From a checkpoint of a small sound classifier: held-out accuracy 85%.
Rows from block 8, named by matrix and row number. Each number is 200 + 20 x the weight over its row's rms, rounded and kept within 0 to 999. All counts start at 0. After the name is the row's rms in percent of the matrix's.
# proj: attention output (model.blocks.8.attn.proj.weight, 384x384), inputs 275-329
proj.148,085,168,208,206,179,220,233,193,216,201,175,158,180,174,219,190,205,234,180,215,231,181,165,191,175,185,242,191,151,175,178,182,217,208,189,180,158,188,222,216,234,216,152,201,197,237,184,208,236,171,205,167,216,204,162,206
proj.149,089,224,193,197,182,166,182,198,177,177,215,218,206,211,200,180,215,168,225,185,195,190,225,221,212,233,184,200,224,228,190,184,182,201,199,213,221,206,197,180,177,203,231,180,200,193,194,200,233,187,171,179,224,198,187,200
proj.150,072,164,232,240,184,226,225,175,209,204,153,176,181,192,205,219,202,244,187,203,223,201,181,204,168,210,230,204,163,176,196,162,214,196,189,202,203,188,212,223,211,212,159,223,211,209,188,213,202,175,204,215,192,201,198,225
proj.151,093,226,193,182,260,183,199,214,196,189,229,222,156,193,187,178,186,193,205,213,184,187,206,219,219,221,191,188,204,201,159,204,196,196,195,215,194,215,194,171,161,170,193,167,213,198,187,195,178,201,172,180,200,196,224,162
proj.152,068,226,207,181,194,197,174,212,224,216,227,189,211,197,220,176,192,170,190,179,234,203,196,192,241,198,213,238,203,191,199,207,225,233,210,231,188,172,242,179,189,163,206,193,230,191,199,189,203,202,180,182,210,214,214,176
proj.153,081,177,196,221,185,200,224,170,181,170,175,216,217,200,185,191,210,219,204,222,180,224,206,211,178,191,181,167,188,218,197,175,178,183,173,193,217,212,178,197,200,217,207,218,165,203,224,177,230,209,204,180,227,191,188,214
proj.154,109,194,199,209,181,201,216,193,207,195,193,194,214,192,206,210,205,202,204,214,201,189,199,194,203,193,210,193,189,202,214,196,204,187,181,196,197,202,199,207,203,209,208,218,192,195,223,183,223,221,219,205,207,198,191,221
proj.155,113,245,178,177,251,172,172,238,205,208,243,219,198,199,193,187,194,182,210,187,183,210,203,198,240,219,180,214,234,214,196,244,193,195,213,225,212,200,180,178,177,173,228,178,205,191,188,216,190,203,197,205,186,208,207,196
proj.156,115,179,218,210,194,224,217,183,220,216,183,178,196,205,200,198,180,220,196,213,219,204,174,192,192,216,223,213,189,180,180,192,209,194,180,207,204,176,216,210,209,187,183,205,215,220,187,210,203,200,209,210,185,203,187,221
proj.157,091,156,210,221,183,213,218,175,217,191,167,179,200,195,207,217,200,230,185,186,217,200,181,200,168,185,215,189,170,183,205,170,211,207,214,207,201,185,212,219,197,206,167,204,208,206,190,221,225,192,211,215,180,206,186,206
proj.158,113,182,187,236,191,181,229,180,162,165,187,219,200,217,175,202,230,209,239,217,164,202,237,234,170,205,167,158,202,219,205,176,175,177,187,192,217,239,166,209,179,227,198,206,165,181,227,185,205,227,220,227,197,198,206,194
proj.159,077,200,186,207,200,210,225,200,202,193,177,195,179,208,177,208,191,221,190,209,188,192,202,203,184,172,178,194,174,209,207,209,195,181,211,169,192,211,187,224,194,200,172,209,193,207,206,208,219,204,214,181,183,223,178,221
proj.160,105,208,194,191,221,167,182,217,177,191,206,205,192,222,183,222,198,182,206,204,181,195,217,209,221,201,184,194,218,224,201,225,189,176,217,190,202,210,180,212,187,201,219,207,217,198,201,199,190,196,178,197,196,220,220,176
proj.161,086,203,192,215,192,205,188,207,227,197,201,185,203,208,211,207,191,199,195,188,215,207,192,196,202,204,212,232,192,182,201,189,211,219,196,210,205,177,218,191,202,174,183,192,213,196,208,200,180,198,207,231,180,206,218,203
proj.162,071,206,214,176,229,194,191,221,217,232,223,183,202,155,231,190,190,186,179,196,229,189,178,185,251,193,215,207,225,189,194,224,243,224,190,219,162,170,216,212,218,167,213,198,211,232,179,194,204,195,171,197,202,210,203,163
proj.163,070,180,222,221,204,211,202,189,213,184,179,191,197,221,197,195,180,230,202,193,206,204,194,219,187,211,219,193,192,206,176,177,201,194,211,202,222,205,204,213,205,187,184,201,214,203,196,211,197,191,207,229,167,200,191,214
proj.164,178,217,179,214,204,183,202,201,188,190,190,226,198,218,181,208,215,200,228,209,171,205,216,214,197,209,167,181,204,223,219,193,179,186,191,192,224,228,173,195,170,214,223,200,183,188,213,203,182,217,214,232,184,205,218,199
proj.165,082,224,178,190,227,182,187,211,207,198,233,209,186,189,217,157,201,198,189,159,213,217,210,197,223,242,200,218,216,186,194,198,210,227,190,215,221,202,207,182,202,169,213,177,194,209,226,177,216,216,192,186,233,193,194,206
proj.166,118,166,216,230,178,206,211,179,172,182,158,207,197,219,172,212,215,230,215,211,180,196,204,219,160,195,184,161,179,221,209,173,175,167,195,189,219,222,160,220,195,234,195,222,167,209,190,205,188,210,194,207,188,197,201,194
proj.167,096,203,214,198,198,201,190,205,165,193,195,232,205,213,180,206,213,197,196,201,178,197,199,204,206,196,186,187,206,231,208,216,173,180,205,203,223,211,171,201,179,220,224,218,187,196,200,223,159,212,210,232,169,199,229,185
proj.168,093,181,191,219,195,199,220,204,179,189,193,204,198,188,194,182,215,205,208,203,193,190,198,206,189,218,201,188,201,184,189,178,200,193,186,214,194,198,195,192,195,207,190,192,196,193,217,206,193,201,218,219,178,212,215,207
proj.169,134,196,207,205,178,213,206,199,214,200,190,181,208,200,210,198,184,205,185,203,211,211,185,193,188,187,218,210,183,197,198,181,211,207,196,190,195,188,220,202,206,193,196,207,198,208,199,213,213,189,205,202,187,211,180,216
proj.170,111,198,222,212,188,209,195,198,195,214,175,193,199,201,190,215,220,225,204,216,190,178,207,212,183,184,190,187,185,207,211,203,193,185,213,179,200,218,189,214,214,222,212,231,173,212,209,193,170,192,216,234,181,225,220,205
proj.171,103,170,211,195,185,227,225,199,199,210,191,172,194,184,212,210,184,212,192,211,210,195,178,184,179,194,227,197,185,182,193,189,212,198,188,189,169,180,210,225,228,197,192,211,225,233,185,223,210,170,210,170,198,205,167,210
proj.172,082,230,189,167,196,182,166,183,197,175,220,234,237,234,164,216,211,158,228,182,157,191,237,200,227,185,157,194,226,246,229,214,156,178,241,223,231,224,176,176,169,203,232,201,181,145,203,201,220,208,207,195,188,209,181,197
proj.173,083,212,181,204,216,167,177,195,184,178,214,238,213,226,182,188,200,177,229,198,178,190,235,218,212,219,162,185,226,232,186,212,182,188,197,191,218,228,186,193,173,191,235,198,189,172,173,204,183,202,168,212,214,155,231,173
proj.174,088,196,194,221,207,191,202,188,190,174,190,218,168,213,175,194,219,213,205,225,170,168,221,230,198,184,171,181,196,213,173,202,177,175,207,197,203,226,175,195,186,214,179,212,186,192,198,191,188,220,184,223,205,187,228,170
proj.175,098,213,205,199,219,195,193,204,206,206,206,207,184,203,213,181,181,204,199,198,205,208,200,205,209,235,208,214,201,192,174,195,202,212,202,211,203,194,210,182,202,186,206,191,205,206,194,215,202,192,212,196,202,186,195,220
proj.176,082,200,186,209,204,187,197,195,195,186,197,211,204,196,204,157,199,190,181,194,201,218,205,219,201,252,218,206,226,193,164,195,194,203,187,208,213,192,196,168,198,192,193,159,213,178,219,212,209,194,228,223,191,212,196,226
proj.177,075,196,196,184,177,203,205,183,222,217,209,172,208,184,221,198,200,193,180,191,235,168,177,190,206,175,209,223,206,175,205,179,230,232,184,177,185,184,226,217,236,191,171,191,220,225,224,145,182,226,187,208,214,200,217,188
proj.178,102,175,218,216,155,207,215,178,171,186,153,216,223,241,169,233,226,208,217,223,175,190,222,212,175,187,176,165,196,230,215,183,166,160,204,164,218,230,171,224,219,226,208,232,166,193,191,185,196,216,198,210,218,197,220,200
proj.179,143,179,208,206,180,225,220,196,220,218,187,162,187,177,229,219,199,224,184,209,229,189,162,184,176,179,233,212,180,165,201,194,232,221,194,180,173,172,226,219,226,197,168,213,205,223,190,201,200,193,200,199,202,190,196,199
proj.180,107,170,202,207,182,212,219,196,201,204,185,201,215,197,200,225,196,193,196,204,207,219,198,193,181,193,210,198,193,190,231,184,206,204,200,200,193,190,202,203,192,212,186,198,202,185,184,198,173,210,191,212,182,192,216,186
proj.181,097,245,177,166,229,153,160,214,167,185,242,254,217,222,187,174,179,141,201,159,177,221,238,211,236,248,170,214,263,228,189,218,177,195,220,228,228,213,182,153,180,184,255,158,207,157,206,205,186,222,178,198,187,202,214,190
proj.182,066,199,186,196,221,199,223,183,192,202,204,191,185,189,191,183,228,214,204,230,191,191,198,225,183,211,192,184,182,190,187,200,201,190,205,183,190,203,190,192,208,185,182,193,178,202,230,217,238,191,216,192,220,188,179,225
proj.183,083,219,204,202,218,202,183,214,191,208,187,215,180,233,160,199,235,202,213,219,168,150,215,206,204,188,171,174,186,227,182,218,170,171,218,182,208,220,174,206,172,220,191,212,168,180,196,196,191,216,192,190,210,194,194,192
proj.184,087,208,219,177,221,190,167,209,176,196,226,194,173,196,204,178,197,196,196,169,219,188,212,212,222,220,210,197,220,193,163,239,205,198,214,206,200,206,192,181,223,193,215,190,187,200,187,214,239,205,205,181,228,189,171,212
proj.185,095,203,189,213,185,179,182,181,172,164,205,239,218,231,170,174,182,190,224,210,162,215,234,220,208,217,170,182,225,229,183,180,159,171,190,246,223,228,162,171,164,210,235,184,192,183,172,225,202,190,180,188,190,201,175,192
proj.186,100,206,201,216,187,195,217,194,185,186,181,220,197,215,180,222,215,201,242,225,173,194,205,215,190,199,183,179,193,219,215,183,175,183,182,187,214,220,178,195,172,209,190,201,193,186,194,206,212,181,207,184,218,202,182,208
proj.187,115,199,225,206,212,193,187,200,166,177,197,218,192,212,173,202,230,198,225,187,183,155,220,229,209,217,171,164,204,214,189,203,187,173,201,187,216,239,171,203,207,211,205,192,174,199,189,209,192,204,205,187,203,201,194,189
proj.188,146,228,179,190,220,161,172,201,189,169,224,229,208,217,179,189,208,181,227,182,171,204,237,221,225,207,168,197,227,233,201,212,171,184,212,216,225,227,170,182,167,196,226,189,190,166,188,204,201,211,178,209,198,191,206,177
proj.189,076,173,200,213,151,211,199,188,185,176,200,195,218,197,201,186,207,210,191,216,205,206,202,194,158,191,211,192,213,207,213,183,200,193,183,202,200,204,177,200,222,199,202,200,202,199,183,195,211,190,185,191,208,183,185,191
proj.190,092,209,181,178,210,185,171,207,199,197,210,217,205,216,199,193,200,182,184,182,198,208,207,206,217,209,189,201,225,218,189,234,200,196,226,195,200,215,194,182,195,181,228,185,194,197,202,201,194,205,183,208,226,179,232,191
proj.191,092,233,158,208,210,171,182,214,200,180,222,223,194,207,196,187,207,193,214,208,183,215,220,211,203,211,185,201,209,217,200,194,187,207,204,198,227,216,189,166,161,207,235,178,171,169,210,204,208,176,213,194,188,221,178,217
proj.192,070,186,212,214,186,243,199,183,218,209,205,196,175,203,207,173,183,215,209,197,233,207,181,208,209,222,227,204,179,180,166,182,229,210,200,224,181,179,226,211,205,165,187,200,220,225,220,205,173,220,186,232,194,197,235,186
proj.193,164,184,213,198,204,206,214,197,204,212,197,174,178,179,209,213,205,223,192,202,223,193,188,199,185,191,219,203,181,171,192,204,222,209,199,189,185,187,213,206,225,205,183,206,193,225,215,189,187,216,206,226,183,206,209,209
proj.194,107,218,208,184,226,188,166,218,185,197,224,223,208,220,196,172,215,174,203,177,181,177,212,213,212,241,193,209,209,217,169,212,182,193,207,207,212,205,196,179,191,190,222,185,192,188,194,201,185,220,183,208,217,221,241,173
proj.195,102,215,196,183,221,181,196,209,200,204,222,200,188,204,205,211,200,196,185,205,200,184,203,188,222,176,193,205,197,209,206,240,203,198,221,195,190,192,205,206,195,197,218,200,205,190,184,187,199,207,154,197,219,180,221,171
proj.196,094,213,210,198,215,189,195,190,201,186,207,214,187,219,185,178,205,210,211,220,182,180,231,226,212,228,185,192,199,224,159,211,183,185,218,211,208,219,188,194,187,184,214,213,191,200,208,180,186,225,189,229,207,211,220,185
proj.197,121,228,207,219,219,171,195,196,186,175,195,230,188,217,185,184,214,210,204,199,179,193,226,238,204,216,166,176,207,221,191,204,183,187,208,205,218,226,160,191,198,204,213,202,182,186,216,196,216,218,207,205,213,188,197,198
proj.198,114,250,192,191,224,165,171,206,196,181,216,214,193,210,193,188,227,183,220,188,193,189,208,221,210,211,189,199,207,223,190,212,183,196,205,190,210,228,185,178,185,207,220,182,182,189,196,226,218,173,202,188,211,196,190,211
proj.199,109,228,189,203,190,196,212,204,197,186,219,201,186,219,197,192,220,190,206,212,198,191,215,216,201,214,196,196,209,203,182,197,203,193,184,173,188,218,190,184,181,191,213,186,190,186,210,198,195,217,208,241,192,195,227,206
proj.200,102,245,165,197,213,166,191,200,189,181,222,237,193,223,170,167,219,188,220,198,168,188,228,222,218,208,154,185,216,234,190,187,164,187,204,214,224,236,173,161,164,215,227,185,158,171,193,175,198,209,160,196,226,169,214,164
proj.201,101,172,195,204,190,206,220,177,178,190,189,190,207,202,187,211,199,216,222,208,181,204,188,202,166,212,204,190,198,197,199,184,189,180,191,198,216,200,197,214,213,188,182,213,216,216,209,192,231,167,212,164,218,196,166,228
proj.202,108,162,230,191,178,237,215,213,215,235,167,152,219,165,232,238,208,210,178,199,241,202,157,161,165,173,240,215,176,166,229,194,239,228,217,171,182,151,235,235,237,220,176,223,213,217,194,214,212,185,216,179,199,202,190,208
proj.203,109,147,217,210,164,236,229,188,214,209,175,160,205,187,211,218,186,240,180,215,228,194,167,179,167,165,232,204,169,167,204,194,220,203,205,188,181,181,223,236,216,193,158,226,231,225,178,204,216,193,193,182,197,196,183,200
proj.204,122,189,196,209,205,189,204,194,207,206,196,190,213,193,207,208,194,202,191,200,213,222,197,181,190,197,206,214,213,191,215,206,211,208,209,199,201,185,204,212,209,193,196,193,221,201,192,216,199,185,208,188,190,188,185,217
proj.205,148,208,201,195,208,197,199,200,193,185,202,202,199,202,192,215,212,212,208,207,189,193,208,209,208,190,189,186,206,219,200,211,193,188,207,190,201,220,182,201,196,195,207,200,195,196,199,191,203,197,191,202,209,198,198,190
proj.206,075,198,212,178,214,203,205,220,159,190,210,210,229,216,182,204,220,173,197,204,169,177,216,199,203,193,191,176,197,235,196,213,169,162,220,196,211,212,159,194,192,205,214,199,182,184,203,207,217,217,214,184,217,201,173,206
proj.207,079,209,215,197,187,224,177,209,195,210,200,198,213,197,208,201,213,179,201,190,202,206,170,185,201,200,209,218,210,183,222,199,210,200,209,207,205,192,217,185,219,204,222,188,209,193,187,223,192,212,186,187,203,196,211,179
proj.208,085,215,205,199,213,195,197,198,179,196,215,232,193,196,188,177,181,192,225,181,186,225,215,215,220,230,177,195,225,208,201,201,186,195,189,238,220,216,185,166,195,194,205,185,190,176,215,196,202,216,221,225,186,217,203,211
proj.209,147,207,177,201,182,206,209,194,214,196,198,197,210,209,204,180,191,205,177,200,201,220,193,195,189,207,212,202,192,203,194,192,195,202,181,201,217,191,207,191,198,198,206,201,198,196,190,217,215,197,212,197,212,189,188,205
proj.210,094,192,207,179,195,217,182,208,211,206,203,188,215,190,214,193,194,189,167,190,219,186,179,188,216,202,213,211,208,185,201,213,208,218,206,204,198,181,210,203,227,178,205,206,214,227,174,201,199,192,188,177,184,181,189,213
proj.211,085,241,207,201,222,205,196,212,200,197,205,219,167,206,202,165,219,206,194,214,202,196,188,222,218,236,209,198,196,204,162,216,194,195,190,206,206,212,194,178,206,184,198,173,200,217,196,194,213,195,189,174,232,211,202,200
proj.212,089,173,226,199,187,224,223,188,198,221,189,174,205,178,204,206,211,208,197,213,215,189,186,200,191,196,217,189,179,176,201,173,220,208,196,215,184,184,204,215,217,215,178,217,192,206,198,225,224,211,194,192,209,187,200,211
proj.213,085,209,209,201,199,196,196,214,196,197,213,200,206,189,217,175,212,207,188,211,212,216,197,203,190,224,213,217,210,201,171,216,199,219,182,210,196,205,200,194,207,198,204,189,196,212,224,172,200,218,197,203,226,188,212,195
proj.214,122,191,207,213,183,211,202,194,207,179,195,202,194,218,201,190,214,208,197,203,200,187,199,218,183,209,201,186,184,205,191,194,199,198,201,191,201,208,194,198,211,194,188,208,189,202,191,210,212,191,193,208,190,204,190,215
proj.215,068,170,203,221,175,220,229,178,198,186,190,194,201,205,195,194,198,206,206,214,197,193,197,203,160,189,211,185,190,191,191,138,211,205,181,222,192,191,209,212,221,197,178,202,215,214,233,189,208,238,211,203,216,211,217,190
proj.216,136,219,188,217,206,176,198,198,174,176,197,238,195,214,180,198,222,205,234,222,163,199,231,235,191,213,160,164,205,230,210,197,170,177,187,196,235,240,155,191,167,227,233,208,167,194,218,199,197,221,212,228,193,200,206,209
proj.217,120,170,204,237,176,206,227,183,208,193,174,170,201,187,207,205,203,224,200,189,213,190,196,209,178,190,203,195,187,186,219,162,219,214,184,200,186,191,209,221,213,202,163,203,195,219,191,195,184,190,188,209,186,196,219,193
proj.218,061,199,234,191,227,204,225,212,180,195,197,212,186,214,178,232,203,227,197,214,172,181,215,196,208,170,177,182,173,226,218,243,180,164,233,185,209,218,168,249,211,221,211,235,179,196,193,205,191,209,172,208,221,197,216,165
proj.219,106,220,211,182,232,197,168,217,213,217,220,219,209,199,201,201,196,172,196,160,201,192,205,193,228,225,199,220,198,189,195,227,197,206,205,208,203,188,206,193,196,196,212,181,195,189,185,201,187,203,182,199,207,197,209,195
proj.220,092,182,187,235,207,175,211,181,189,166,180,224,195,207,191,190,177,201,212,185,181,214,233,221,205,226,182,176,201,212,197,167,184,195,183,223,213,220,176,202,194,196,196,180,212,185,210,189,213,165,206,193,197,191,177,221
proj.221,087,175,214,209,196,203,217,199,217,210,208,162,180,175,218,188,194,219,194,195,227,163,194,198,204,187,222,194,199,165,195,194,230,223,200,207,150,180,234,209,211,200,174,201,203,220,238,186,219,207,204,201,215,196,202,206
proj.222,121,198,187,219,219,194,200,211,185,186,183,212,154,206,183,190,217,218,221,210,194,210,202,229,201,213,190,192,209,201,178,196,192,187,204,197,205,219,183,203,184,195,193,207,195,210,206,211,206,185,219,202,185,203,191,223
proj.223,112,192,203,198,200,208,218,192,209,214,203,182,192,189,215,203,189,210,207,213,210,195,184,192,192,214,225,206,203,183,203,188,213,211,187,204,189,184,222,213,198,168,188,204,238,220,206,194,195,198,173,198,223,187,217,183
proj.224,057,177,213,226,200,207,204,198,179,189,148,233,198,217,182,193,181,220,243,230,169,193,208,223,162,233,182,182,212,222,180,197,158,172,187,193,206,212,182,199,190,198,196,213,189,210,180,185,169,230,181,234,185,204,217,180
proj.225,106,196,192,194,205,195,197,199,194,191,231,201,214,207,196,193,190,189,200,191,206,207,201,207,228,216,213,210,209,185,204,192,202,199,202,223,214,198,203,188,194,186,205,198,219,200,194,221,190,203,205,215,176,193,205,204
proj.226,073,240,201,213,203,195,177,205,199,184,217,221,196,230,183,179,180,185,220,198,174,214,229,210,214,223,188,216,207,229,186,190,188,180,211,221,212,212,180,182,193,197,227,204,200,194,200,218,177,204,193,234,190,198,218,197
proj.227,086,204,214,207,222,189,194,179,188,201,212,211,190,213,177,174,206,182,231,195,177,191,227,223,212,224,172,197,205,211,175,207,187,187,208,220,204,215,194,187,193,192,195,181,196,186,200,188,198,213,204,215,187,212,214,198
proj.228,085,202,202,205,195,191,193,190,191,186,182,213,217,198,182,199,218,202,228,197,196,221,205,209,214,215,193,195,225,222,218,190,201,188,186,212,225,201,178,210,183,190,223,210,206,195,208,204,209,200,206,200,210,200,193,200
proj.229,061,219,176,199,226,181,187,214,202,191,236,200,189,204,196,164,216,169,224,184,189,194,225,220,236,248,198,211,210,193,170,171,206,206,198,222,223,204,209,151,176,184,209,181,209,178,259,182,217,213,206,218,206,209,210,200
proj.230,090,252,152,198,207,161,188,205,182,183,205,231,190,215,191,228,227,193,240,192,171,200,231,203,184,190,151,171,222,240,243,197,177,198,209,177,241,239,172,181,161,224,217,198,172,191,207,186,189,205,187,231,178,188,218,198
proj.231,142,205,199,214,210,188,208,193,157,170,193,223,186,211,176,197,218,204,218,211,175,198,219,238,188,221,171,174,204,224,186,187,181,180,188,205,223,229,165,195,190,213,204,200,186,189,232,182,210,209,226,212,206,221,207,210
proj.232,064,205,148,195,252,156,201,185,192,188,226,230,182,216,173,182,211,169,215,196,170,223,229,240,213,227,164,178,228,220,164,221,175,188,196,219,221,230,181,189,162,180,211,177,205,179,212,199,206,204,224,205,194,217,204,220
proj.233,088,181,217,194,191,214,185,208,205,208,180,202,209,202,198,228,189,210,197,213,210,192,192,185,188,183,207,194,178,192,209,203,192,189,207,196,207,192,191,213,200,232,199,221,185,197,167,217,197,194,210,182,213,199,198,185
proj.234,136,195,203,215,201,198,188,196,188,174,193,206,187,227,180,191,205,204,208,202,183,193,211,224,187,213,191,179,200,206,180,199,182,174,203,197,224,212,179,193,192,200,193,200,201,193,200,196,198,188,192,198,206,208,206,203
proj.235,082,167,181,222,203,188,205,172,201,179,186,202,188,189,191,195,179,231,214,221,216,224,198,189,167,184,201,192,212,204,194,197,196,199,195,218,221,201,195,223,189,211,185,200,214,192,209,229,236,203,238,199,158,225,145,248
proj.236,081,136,238,217,165,250,210,166,198,201,169,200,224,209,204,241,161,225,196,205,219,213,179,170,169,169,219,188,175,181,224,168,215,185,210,212,194,192,199,255,231,197,164,224,252,218,167,213,198,189,176,181,185,196,192,186
proj.237,091,216,190,195,207,184,186,198,180,189,217,221,224,207,190,186,210,154,203,188,183,200,216,209,222,219,190,203,223,230,208,209,186,187,199,216,218,210,180,185,181,192,231,185,201,173,217,199,203,208,210,200,201,197,202,205
proj.238,090,160,218,237,148,214,243,169,208,206,160,184,239,198,197,198,207,237,187,215,200,215,173,196,166,180,203,185,164,190,228,161,198,191,161,196,215,202,204,218,212,218,201,239,191,217,195,203,216,188,210,179,210,176,181,217
proj.239,102,197,208,202,179,205,199,210,213,212,192,183,212,192,208,197,193,197,184,201,216,223,183,188,202,195,222,216,197,187,218,194,217,213,195,209,210,183,216,207,210,192,199,208,206,217,203,208,205,185,203,205,175,208,214,215
proj.240,065,194,210,193,228,206,168,203,190,188,198,234,221,251,164,161,181,175,214,207,158,190,206,203,258,240,183,201,213,227,179,188,170,175,202,258,237,209,173,174,181,185,216,198,228,181,199,208,209,190,179,205,220,183,186,219
proj.241,109,175,218,218,194,220,203,189,196,204,181,199,210,201,174,194,197,208,208,203,192,171,194,209,190,194,199,187,183,186,189,172,180,181,197,210,197,194,193,203,212,214,187,210,197,207,187,226,208,189,209,191,186,196,175,224
proj.242,088,211,186,196,212,192,184,213,190,198,206,214,195,199,208,220,174,192,185,183,192,219,202,190,208,204,184,216,224,211,221,215,195,222,214,201,218,202,199,192,203,194,205,191,232,186,205,194,167,199,203,214,179,193,225,188
proj.243,088,217,187,196,221,197,200,207,213,199,222,199,188,178,227,169,176,175,188,181,219,218,191,213,218,232,212,202,200,177,183,195,220,220,195,233,189,178,209,172,207,182,201,180,223,202,199,216,238,201,201,165,227,217,188,203
proj.244,090,202,206,185,213,195,180,197,179,221,213,202,198,204,192,207,207,195,204,168,198,196,198,191,197,206,194,209,216,199,198,235,199,193,210,178,203,191,214,205,198,215,207,205,204,208,205,214,178,214,218,237,173,199,225,212
proj.245,084,159,224,235,185,227,255,177,154,189,154,196,196,204,170,239,214,230,213,243,176,183,194,196,152,170,188,140,160,206,213,182,183,154,193,178,186,221,170,240,218,236,171,228,192,223,222,169,186,209,198,201,217,217,225,167
proj.246,104,165,213,218,176,221,229,194,193,208,165,183,209,179,197,228,209,219,225,218,208,189,179,198,171,168,213,185,187,189,227,183,218,189,199,189,189,195,206,231,216,215,191,232,195,224,205,190,207,210,220,210,197,196,194,202
proj.247,101,254,154,189,225,154,200,209,193,191,228,237,175,212,192,219,208,174,238,205,182,224,222,199,213,190,169,193,236,231,241,216,187,201,206,193,228,226,177,178,146,219,218,180,189,160,218,184,197,244,205,236,189,204,200,197
proj.248,083,214,184,174,209,191,184,239,234,223,213,159,194,177,232,205,198,203,168,184,235,218,174,166,209,189,241,247,206,163,202,205,234,238,201,195,196,158,245,206,214,183,200,188,235,217,205,210,207,177,211,203,193,198,177,220
proj.249,082,213,175,190,214,171,200,226,213,188,213,198,197,183,222,179,197,201,183,189,219,210,201,204,216,199,210,204,214,192,192,223,217,221,194,194,168,204,209,177,203,193,224,167,184,201,212,185,211,208,212,188,191,201,192,211
proj.250,119,204,207,201,197,201,208,202,203,207,188,183,184,184,215,193,206,205,197,219,213,174,199,203,186,207,208,190,175,189,175,205,216,202,201,190,179,195,214,205,217,211,187,212,182,218,206,191,215,185,190,195,212,191,189,192
proj.251,091,184,225,199,181,225,224,191,221,229,197,184,212,178,236,230,186,202,171,182,222,191,167,173,191,189,231,219,173,157,220,189,235,232,190,187,182,163,243,221,215,204,192,205,222,216,202,196,171,202,188,210,192,190,233,194
proj.252,103,217,184,208,197,191,192,211,184,187,197,210,187,223,182,186,215,196,202,210,189,204,212,215,192,204,185,192,204,212,204,188,178,184,192,190,210,217,184,175,178,229,212,198,172,188,185,206,180,199,187,204,210,179,229,184
proj.253,122,203,191,221,184,198,209,186,195,187,187,205,189,219,188,199,205,215,215,216,192,199,204,208,176,200,191,190,188,205,206,190,195,183,201,192,211,211,188,205,188,213,184,196,197,193,198,211,204,195,206,211,185,198,188,208
proj.254,087,214,201,206,185,205,196,196,216,200,198,187,190,199,220,193,196,200,182,187,218,206,195,197,208,205,210,212,204,185,194,184,219,226,197,202,189,193,219,183,226,195,187,187,209,203,210,208,232,199,223,198,209,210,181,231
proj.255,097,224,186,179,218,196,186,216,203,197,233,205,186,179,219,170,176,176,178,187,211,204,196,199,224,229,211,211,210,185,174,200,215,209,204,219,176,192,215,176,208,172,200,168,217,209,192,181,186,192,192,200,203,174,211,187
proj.256,087,223,179,212,193,181,182,181,201,172,209,213,191,199,207,188,188,189,200,177,192,211,214,209,218,210,181,199,205,205,212,188,192,210,196,224,228,203,203,184,182,220,206,187,208,185,230,179,223,223,233,210,198,216,186,222
proj.257,116,201,209,166,207,220,177,230,209,229,199,198,222,195,203,218,202,206,185,195,214,182,174,168,206,175,219,213,194,195,221,227,208,206,212,203,206,170,216,212,219,212,211,225,197,205,186,214,195,186,191,186,208,181,195,191
proj.258,081,207,173,208,198,180,197,171,217,160,218,214,217,215,188,169,176,184,208,177,187,220,221,218,202,232,193,211,219,208,203,169,185,211,182,238,223,212,210,173,166,187,200,176,218,162,198,204,192,207,200,217,177,178,204,197
proj.259,086,196,218,204,208,222,201,198,188,197,185,218,214,212,188,185,215,186,204,180,188,203,196,215,208,225,199,197,186,192,202,170,187,194,192,224,229,200,196,183,203,202,196,206,181,194,204,204,213,190,200,219,169,198,206,231
proj.260,093,196,199,172,183,213,184,208,228,245,207,180,238,177,230,223,176,190,172,176,225,223,172,146,201,181,232,238,203,170,228,198,226,236,202,208,187,159,240,205,213,199,201,199,227,205,143,213,178,189,181,203,183,163,208,202
proj.261,099,171,216,194,188,223,199,197,201,218,177,173,192,193,204,226,196,215,193,202,213,182,176,174,163,173,209,208,181,185,216,211,212,207,222,173,191,180,215,234,241,226,190,230,202,221,181,208,186,190,192,214,189,191,224,199
proj.262,078,180,225,185,225,222,206,209,169,219,197,200,187,178,190,231,219,231,196,209,214,178,173,192,192,175,205,202,191,209,198,221,205,177,195,190,193,195,183,227,225,200,187,225,207,236,222,164,194,223,210,198,214,216,208,199
proj.263,093,156,228,209,169,242,218,188,231,220,153,160,195,177,232,248,172,239,173,202,240,205,154,164,161,164,249,209,166,160,222,162,226,230,189,179,192,153,239,237,221,213,161,233,233,232,188,196,206,183,203,197,201,183,204,208
proj.264,105,210,198,202,205,198,197,211,182,192,192,207,209,212,200,215,211,201,214,208,198,196,207,201,193,191,187,189,213,211,201,204,195,185,215,182,216,206,190,200,212,195,202,208,210,190,194,206,196,189,194,204,186,209,198,204
proj.265,119,174,200,238,189,197,221,175,178,165,175,211,184,205,185,190,210,235,222,218,185,197,215,238,177,211,177,157,196,206,191,171,193,175,169,200,208,231,171,203,180,212,180,192,191,192,211,180,194,213,189,216,196,196,218,187
proj.266,121,204,197,194,184,221,206,224,232,233,196,158,185,158,237,225,190,224,175,204,244,201,155,176,188,165,232,222,187,162,216,206,238,235,215,167,178,164,235,211,245,194,190,220,198,237,188,209,234,178,204,175,224,196,170,211
proj.267,072,165,183,212,178,170,211,162,189,164,182,191,191,206,178,206,202,234,210,199,200,202,225,224,169,178,184,169,191,203,208,182,191,176,202,193,209,215,172,208,172,218,183,199,195,185,217,178,218,243,230,231,190,213,177,210
proj.268,075,206,205,177,198,235,191,205,226,239,209,175,210,167,225,220,192,185,172,169,228,203,184,168,210,173,227,218,192,182,239,201,227,223,197,205,181,171,213,204,211,204,203,220,210,207,196,185,214,208,201,198,182,198,175,221